From a checkpoint of a small model that predicts nearness at each pixel: arch unet.
Rows from block 4 of a small model that predicts nearness at each pixel, named by matrix and row number. Rows with one number belong to one channel. Each number is 200 + 40 x the weight over its row's rms, rounded and kept within 0 to 999. All counts start at 0.
After each channel's rows are labels from the 100 images, of 14976, where the channel reaches its highest value: "strongest on" is what is common among them. Only what is clearly more common there than usual is listed. The data: larger renderings of crowded toy scenes.
# convs0: first 3x3 conv (model.mid.0.convs.0.weight, 192x192x3x3, each kernel summed), inputs 0-63
# convs1: second 3x3 conv (model.mid.0.convs.1.weight, 192x192x3x3, transposed, each kernel summed), outputs 0-63

convs0.150,240,160,124,249,144,192,241,164,154,196,154,202,268,223,250,116,241,90,173,182,244,215,157,182,195,257,230,195,120,239,149,247,243,166,127,236,252,171,229,159,218,224,163,234,264,190,221,175,263,189,210,216,209,255,230,236,161,153,214,232,172,226,216,175
convs1.150,175,133,239,174,219,163,281,254,244,214,168,245,153,146,197,212,268,233,249,162,243,191,191,166,242,241,203,233,233,203,135,227,194,160,204,168,176,231,170,228,124,175,218,204,210,215,177,198,144,230,147,172,177,187,201,158,323,152,164,202,269,222,242,210
strongest on: count: two

convs0.177,213,230,100,210,192,196,181,233,191,208,240,173,274,232,252,183,226,158,200,211,238,145,193,163,197,156,217,195,126,211,122,257,211,253,169,205,240,155,244,145,214,232,145,218,260,163,179,150,190,107,270,254,160,302,185,185,165,217,238,154,177,212,217,144
convs1.177,193,168,238,180,222,151,267,256,240,219,194,194,164,180,151,218,240,268,239,185,246,206,165,210,258,221,210,266,274,162,176,212,195,154,244,141,171,251,179,241,155,169,234,213,188,265,170,183,197,238,147,164,188,131,236,170,224,149,144,193,292,210,225,215
strongest on: count: two

convs0.27,231,172,78,173,130,233,222,224,227,274,224,187,215,197,269,177,283,164,246,223,239,189,221,179,125,181,217,216,96,222,145,261,239,289,195,250,201,163,185,181,187,194,139,248,234,150,193,205,229,141,245,251,150,291,201,221,172,178,160,135,222,158,182,177
convs1.27,194,153,239,191,229,162,253,240,233,236,190,230,184,159,146,221,258,288,243,187,244,195,175,174,262,232,198,261,269,176,172,211,188,163,219,140,163,243,183,220,149,189,226,236,201,267,172,181,164,219,138,154,183,156,221,169,261,151,157,187,300,214,244,225
strongest on: count: two

convs0.87,182,150,237,200,228,221,205,159,234,171,187,193,270,165,188,168,236,216,205,190,93,230,281,146,147,223,169,175,185,257,212,263,227,218,230,202,198,217,120,184,241,163,161,221,234,225,273,243,281,240,127,226,199,169,194,213,253,181,187,172,230,229,257,254
convs1.87,247,202,245,175,218,213,193,198,234,250,278,175,184,235,119,207,136,214,164,176,237,233,191,263,259,138,224,250,233,213,287,97,167,164,250,190,152,258,220,271,175,193,234,214,283,251,179,166,219,214,144,153,173,123,271,168,92,180,188,233,252,212,246,218
strongest on: barrel

convs0.32,221,190,137,223,221,216,162,211,192,192,243,141,226,217,283,219,185,155,187,226,246,150,231,151,181,175,218,227,139,235,126,248,232,286,219,242,206,160,231,200,225,245,163,202,205,123,189,150,187,97,255,274,196,347,173,191,165,196,209,190,162,196,219,156
convs1.32,206,164,256,188,239,141,259,238,223,201,196,192,164,200,154,234,209,260,216,204,242,225,159,214,266,188,219,264,265,162,165,194,198,141,266,128,169,250,173,249,175,172,249,207,173,263,167,199,190,233,135,169,192,153,249,159,216,141,144,205,285,212,202,212
strongest on: count: two

convs0.34,243,211,186,183,249,151,183,187,215,253,247,278,147,150,152,227,238,248,186,208,273,166,162,223,266,215,251,173,231,286,172,149,271,186,223,183,182,252,159,223,142,214,126,217,194,184,220,185,178,185,153,175,108,195,202,204,175,208,257,232,266,259,168,202
convs1.34,170,211,131,199,154,249,196,215,158,208,198,224,218,210,169,105,242,167,179,268,178,182,193,196,190,146,222,174,165,221,209,256,203,250,123,222,271,176,226,143,235,209,143,248,189,153,280,252,260,149,237,255,204,248,165,260,183,222,240,201,153,122,202,194
strongest on: count: two